{
  "init": "torch_default",
  "adaptive_grad_clip": 0.1,
  "lr_schedule": "step"
}
Rows from block 8, named by matrix and row number. Each number is 50 + 15 x the weight over its row's rms, rounded and kept within 0 to 99. All counts start at 0. After the name is the row's rms in percent of the matrix's.
# conv: 3x3 conv (model.decb.0.0.conv.weight, 96x192x3x3), inputs 48-55, a 3x3 kernel for each
conv.40 088:45 52 35 45 49 37 56 48 37 50 56 45 45 54 50 51 51 39 62 54 57 47 42 47 43 45 46 34 34 43 52 54 63 63 63 57 67 55 62 45 33 45 56 56 57 49 43 47 66 57 56 60 51 56 48 51 33 42 52 42 42 46 55 42 43 40 26 48 49 39 63 33
conv.41 100:42 66 54 45 65 67 40 63 58 39 44 66 39 50 70 33 65 71 48 58 60 58 43 54 53 50 66 56 45 62 54 55 39 69 55 53 57 50 54 52 65 46 54 46 30 54 45 41 71 43 55 41 27 24 49 52 56 35 52 47 37 55 45 34 44 56 56 41 70 39 45 50
conv.42 101:45 34 37 45 49 45 66 68 70 37 41 30 14 45 40 39 55 56 44 40 41 43 46 60 45 59 50 64 61 54 69 48 42 62 53 42 59 51 69 58 52 74 42 25 45 67 58 56 62 57 45 64 61 43 60 72 74 59 53 59 55 54 59 52 42 39 65 55 51 72 54 44
conv.43 108:53 47 31 45 21 18 30 26 26 49 53 59 42 28 50 17 23 23 32 48 55 23 34 42 16 20 43 62 44 52 68 46 52 52 39 42 33 54 50 54 57 52 49 61 53 41 39 43 31 35 33 39 42 39 26 39 43 41 45 81 57 82 99 27 38 19 51 39 37 56 48 42
conv.44 092:64 60 64 61 54 48 64 68 55 47 63 71 40 35 28 47 48 62 42 48 54 41 46 38 64 40 53 40 41 60 59 49 66 45 54 65 50 44 62 32 54 71 54 44 64 47 42 37 40 42 43 39 42 34 55 54 38 54 49 37 40 37 47 38 33 43 39 32 49 48 41 57
conv.45 105:79 75 53 19 43 11 43 34 29 83 74 66 43 54 23 49 37 23 54 68 41 46 50 33 42 58 43 40 62 67 41 60 53 38 65 59 33 41 37 45 47 41 67 65 53 66 65 81 37 40 53 54 48 74 47 34 32 52 55 34 51 50 35 56 58 49 58 54 47 55 40 40
conv.46 107:39 42 46 57 56 60 45 45 51 32 43 54 35 51 70 39 36 54 47 71 62 42 55 61 27 55 48 52 47 47 56 51 51 71 57 47 43 53 51 42 51 55 26 47 54 48 55 44 57 50 34 44 51 44 58 63 62 39 65 81 47 58 64 57 50 41 49 29 45 69 47 44
conv.47 094:44 30 38 61 73 52 51 47 55 28 39 46 41 58 60 42 52 80 39 49 38 56 57 56 40 60 52 51 48 43 63 51 61 59 44 41 56 54 48 43 55 54 56 64 63 25 39 56 39 42 58 35 39 45 57 54 57 48 59 37 41 58 64 45 24 48 66 69 62 60 42 62
conv.48 099:42 37 40 35 44 51 27 23 56 54 53 52 28 42 56 25 35 23 45 57 57 57 53 57 50 52 71 43 19 33 40 29 46 36 51 21 46 45 51 32 43 50 42 48 44 47 48 63 67 59 56 65 64 56 50 54 50 55 75 64 70 62 47 36 59 63 61 36 51 30 31 67
conv.49 095:46 27 39 62 38 36 52 42 47 44 48 41 59 41 17 39 41 28 44 45 44 50 41 23 28 37 43 60 55 61 50 52 48 63 60 71 54 51 60 51 51 53 21 61 38 19 16 16 31 39 36 61 60 53 40 38 44 51 36 49 55 42 57 42 32 58 52 30 33 35 44 52
conv.50 101:46 54 31 36 28 23 63 64 29 57 51 46 59 35 37 73 56 39 61 61 72 53 43 60 45 45 64 33 36 39 43 41 45 40 48 43 27 30 27 63 57 63 61 80 80 59 57 64 56 66 56 55 61 56 52 73 46 39 50 44 43 56 27 48 52 49 63 64 66 61 56 37
conv.51 086:63 43 65 68 48 60 59 50 48 70 61 60 64 65 52 55 60 55 47 68 53 65 52 71 50 58 55 51 44 57 31 42 42 60 60 67 48 55 35 46 40 62 55 50 42 56 44 57 44 39 44 56 57 67 65 55 41 57 80 44 71 53 40 52 55 62 47 35 47 44 53 72
conv.52 103:23 21 20 45 57 51 30 56 46 39 29 32 45 40 54 50 59 60 26 53 53 56 41 66 54 62 77 48 41 52 24 39 35 46 52 61 23 45 50 46 46 54 47 53 65 68 57 58 65 58 38 57 47 50 77 76 66 53 61 49 40 54 42 40 31 41 46 46 28 61 60 77
conv.53 098:34 44 53 13 30 55 35 37 57 46 55 49 24 45 30 37 42 33 51 48 51 43 30 32 60 42 55 60 49 57 63 42 48 60 52 38 20 35 32 44 54 44 44 43 42 37 47 50 52 64 50 42 61 45 30 57 44 48 89 77 48 68 52 42 35 63 25 35 52 42 50 55
conv.54 107:51 56 55 34 44 58 41 55 50 47 58 60 31 36 50 36 63 51 47 58 65 36 51 50 58 46 66 77 43 54 60 40 50 40 63 49 41 36 61 49 56 63 53 53 66 72 72 48 74 63 48 76 66 58 42 50 56 45 59 56 41 67 38 35 38 43 39 48 45 54 36 42
conv.55 094:44 43 50 58 51 57 58 53 52 49 65 35 56 67 41 58 83 49 44 63 42 68 59 46 56 75 54 56 47 31 48 49 35 42 41 41 52 55 35 84 54 62 59 59 50 43 64 62 33 48 47 36 50 46 51 55 56 50 63 64 36 51 44 39 33 64 53 50 45 54 51 60
conv.56 093:46 51 50 36 42 50 25 20 41 49 65 50 35 52 37 37 47 44 32 35 31 39 39 39 46 42 37 77 69 61 74 57 58 62 64 63 40 47 63 31 46 57 29 35 34 47 48 45 47 51 50 38 53 53 54 62 60 59 54 57 68 61 59 34 28 38 45 50 61 50 38 52
conv.57 100:49 37 47 58 48 58 44 33 40 50 52 56 46 36 57 33 43 29 42 39 59 44 58 50 43 49 56 57 58 45 57 39 59 58 41 48 52 52 65 51 59 47 64 51 60 49 29 43 64 70 58 53 67 71 46 47 45 52 54 59 53 69 48 51 42 52 55 36 43 39 49 45
conv.58 103:50 48 50 57 63 45 32 55 40 54 30 47 50 54 50 32 35 50 54 47 19 45 31 41 37 23 35 27 37 44 42 45 40 45 50 31 66 63 59 46 54 50 49 47 54 24 33 29 48 40 49 59 43 20 48 70 50 53 71 44 62 82 50 64 49 61 44 33 48 57 56 63
conv.59 101:46 54 50 58 54 60 42 53 43 58 53 41 49 30 40 44 45 47 57 42 61 37 39 39 57 37 74 27 50 40 40 54 62 71 59 68 47 47 78 58 47 45 56 41 77 60 67 59 68 74 55 71 68 50 51 42 34 58 58 57 39 46 19 70 68 77 62 53 32 52 46 55
conv.60 101:48 48 54 36 52 49 42 46 47 38 55 46 47 52 39 38 51 45 43 36 56 26 55 49 37 47 44 57 47 41 48 29 44 44 40 47 50 29 59 20 33 33 69 40 64 45 67 58 44 63 65 34 54 51 36 32 38 43 42 51 43 49 55 25 32 53 32 32 46 28 26 32
conv.61 115:77 46 48 39 32 19 39 28 23 61 56 42 46 26 28 56 30 31 51 49 24 64 37 39 55 39 32 57 48 64 38 34 41 52 44 72 39 36 37 64 39 52 71 40 55 58 49 73 28 41 47 56 51 69 56 53 49 66 82 54 63 60 47 56 45 47 61 59 38 55 41 56
conv.62 096:54 39 49 53 38 45 52 51 49 49 41 42 45 44 28 41 69 42 44 41 34 54 37 39 48 53 61 71 59 51 56 62 26 51 54 25 43 29 29 58 71 48 43 54 50 50 51 37 53 76 53 57 36 24 51 49 65 70 73 67 50 80 61 60 41 65 50 56 64 47 42 48
conv.63 105:51 57 26 59 46 16 46 59 09 34 36 36 50 39 40 38 39 29 49 39 18 46 44 30 30 38 19 52 38 59 49 55 80 42 46 65 37 20 45 57 37 39 36 43 44 55 60 73 42 61 63 47 49 72 53 60 58 66 54 60 56 51 59 68 32 37 70 53 38 54 25 25
conv.64 099:40 12 40 56 53 70 60 30 62 40 41 43 42 67 49 53 50 50 39 25 49 53 55 58 58 53 54 70 61 43 57 50 37 55 59 39 66 57 48 48 50 55 76 67 69 40 48 50 57 49 54 29 33 45 51 44 69 56 64 69 45 37 66 51 44 51 47 51 60 71 51 54
conv.65 104:45 55 34 65 54 45 41 42 47 42 58 67 51 48 66 56 52 61 62 59 72 44 47 47 37 53 43 12 50 53 42 53 40 54 55 62 43 45 38 42 34 56 52 43 56 61 39 48 63 58 58 69 54 54 41 34 40 53 41 68 49 54 78 44 64 31 40 29 30 39 47 34
conv.66 103:63 44 48 77 67 63 61 54 54 31 35 37 47 57 61 59 62 80 44 47 50 41 49 61 45 48 68 40 44 41 44 48 38 53 38 57 49 76 47 22 49 44 40 43 57 55 41 52 56 35 59 50 46 51 51 43 62 31 42 44 32 42 52 50 43 57 55 45 61 59 42 56
conv.67 104:55 81 66 42 57 50 41 56 45 65 72 50 65 54 41 66 65 36 57 55 60 64 41 41 60 47 54 49 35 33 51 48 60 60 26 44 52 37 54 47 35 53 48 34 35 50 50 55 48 75 48 44 53 53 37 40 41 54 37 43 49 34 45 29 49 43 40 61 57 39 52 46
conv.68 105:64 43 35 76 52 51 57 47 45 62 61 51 65 55 57 48 60 57 50 16 44 52 39 54 49 45 53 41 61 49 45 42 52 46 69 58 63 50 63 47 59 55 46 58 43 17 56 46 23 47 37 30 63 55 59 34 57 58 26 61 67 27 44 69 52 48 69 49 41 41 38 52
conv.69 099:70 57 51 67 66 65 45 39 43 38 29 45 32 40 55 32 38 46 40 41 63 40 39 55 13 32 39 52 32 32 41 48 37 54 56 43 53 73 75 58 44 60 21 34 26 49 44 38 50 48 48 76 60 64 39 54 57 44 50 52 48 68 57 58 62 52 69 53 51 56 52 34
conv.70 094:40 43 49 57 61 45 41 47 37 55 48 59 45 59 49 56 62 52 73 60 60 66 50 47 50 65 58 50 44 38 43 46 50 52 60 50 42 46 35 35 45 44 46 65 66 62 64 53 74 71 76 54 50 48 31 54 56 53 71 70 55 69 61 43 48 54 43 42 59 45 50 55
conv.71 094:57 43 46 48 61 71 41 41 54 57 35 44 27 47 33 46 40 38 49 40 63 43 34 45 64 36 44 47 66 56 48 66 69 34 63 67 53 51 58 43 51 49 46 28 50 32 50 38 59 50 47 46 62 48 82 43 43 74 50 52 68 51 50 51 27 47 59 45 58 59 24 40
conv.72 105:74 53 72 51 61 66 70 57 60 57 42 49 52 74 60 45 44 40 70 52 65 65 53 56 53 41 29 51 65 55 39 58 37 58 57 58 48 46 48 49 56 57 63 68 60 40 64 54 23 17 30 51 78 81 64 42 58 42 55 60 56 56 62 64 55 51 62 46 46 42 38 43
conv.73 095:33 45 49 33 52 36 31 49 41 41 54 66 32 47 47 41 48 63 45 66 67 49 55 51 44 49 43 53 46 26 63 39 43 63 32 35 35 37 43 45 39 54 44 42 40 51 47 36 67 53 49 77 71 51 54 59 62 40 72 61 53 75 65 35 42 49 50 60 47 29 44 48
conv.74 098:64 55 36 68 51 40 61 47 24 47 46 32 60 50 59 53 66 49 42 49 23 50 48 58 31 52 61 33 58 47 38 54 58 47 64 60 58 55 30 56 61 65 64 51 60 31 48 60 51 57 74 50 46 54 69 48 69 49 48 52 47 37 48 57 54 40 49 48 49 42 51 36
conv.75 088:44 49 45 58 71 72 46 52 59 66 35 45 51 55 49 57 48 39 36 33 34 43 31 36 49 58 46 33 38 57 37 40 53 42 49 49 35 55 39 51 45 41 42 49 35 36 30 35 52 38 37 44 43 45 63 53 57 43 47 51 45 49 59 36 44 39 60 58 43 45 40 53
conv.76 116:12 33 58 34 41 68 52 54 99 33 34 60 55 44 23 63 29 90 51 44 50 56 27 59 50 41 34 46 43 49 33 45 55 58 51 73 38 50 15 56 49 63 65 72 45 66 76 34 46 50 52 41 63 00 47 52 59 70 73 54 51 41 64 29 54 49 36 47 45 51 46 60
conv.77 109:19 56 51 62 72 54 32 49 44 49 23 56 55 53 44 59 37 53 56 42 57 58 54 64 60 54 60 54 16 59 32 45 35 66 34 42 56 41 49 35 47 44 47 29 38 53 65 49 71 57 61 28 45 38 68 83 51 56 75 33 48 54 44 26 67 51 50 64 56 18 65 62
conv.78 101:32 45 50 49 53 51 39 54 72 40 42 50 46 53 32 45 62 63 43 47 54 45 38 32 46 63 70 41 33 32 35 37 58 46 48 63 45 44 41 41 47 45 39 59 40 34 33 24 32 44 45 40 32 32 32 65 76 53 83 62 26 52 50 56 64 55 48 38 42 48 59 49
conv.79 099:59 57 40 60 52 58 47 39 54 47 47 51 42 46 64 55 25 61 29 29 55 23 48 59 21 35 48 42 29 36 53 37 41 55 23 42 54 32 57 69 38 59 52 34 51 60 41 40 62 49 41 60 55 34 50 66 61 42 45 66 65 58 79 59 52 42 41 43 55 83 52 55
conv.80 112:18 35 53 63 36 50 45 72 49 09 41 46 51 30 47 20 86 44 28 34 33 53 51 27 60 44 62 51 53 62 58 39 56 58 65 50 49 29 36 61 50 49 58 45 54 66 50 53 28 68 37 50 12 31 46 84 75 77 66 61 13 68 52 53 32 39 46 39 35 52 61 43
conv.81 099:45 22 38 38 38 39 35 18 42 48 40 53 34 49 23 46 43 36 49 53 49 52 42 51 38 50 44 39 38 39 55 37 74 53 59 61 37 47 50 45 41 47 32 41 41 40 40 44 66 79 84 55 58 48 36 56 51 46 66 48 59 71 63 58 55 53 52 49 59 56 21 29
conv.82 091:51 44 52 43 48 49 39 44 50 56 49 50 59 67 52 39 42 62 43 51 57 59 54 63 37 44 48 38 33 41 53 41 54 47 39 52 52 62 51 54 40 51 44 66 28 38 48 43 42 61 45 50 49 38 46 36 67 46 56 57 60 48 56 67 40 41 60 46 54 53 40 44
conv.83 098:31 14 57 53 50 59 54 43 62 46 33 33 47 45 32 44 58 48 35 29 40 55 53 49 42 48 72 50 51 32 56 49 49 41 53 40 49 45 54 34 51 43 52 62 71 18 41 38 60 64 66 39 46 41 66 77 67 65 71 76 44 59 56 45 25 51 69 62 69 46 51 50
conv.84 106:33 24 32 45 54 48 64 67 48 27 39 42 36 48 73 31 63 61 31 40 62 19 41 58 29 50 62 47 50 35 48 54 48 53 48 46 40 53 53 51 72 59 45 55 54 61 42 35 45 40 36 53 42 51 63 60 73 43 45 56 27 51 57 24 36 40 31 56 54 54 66 54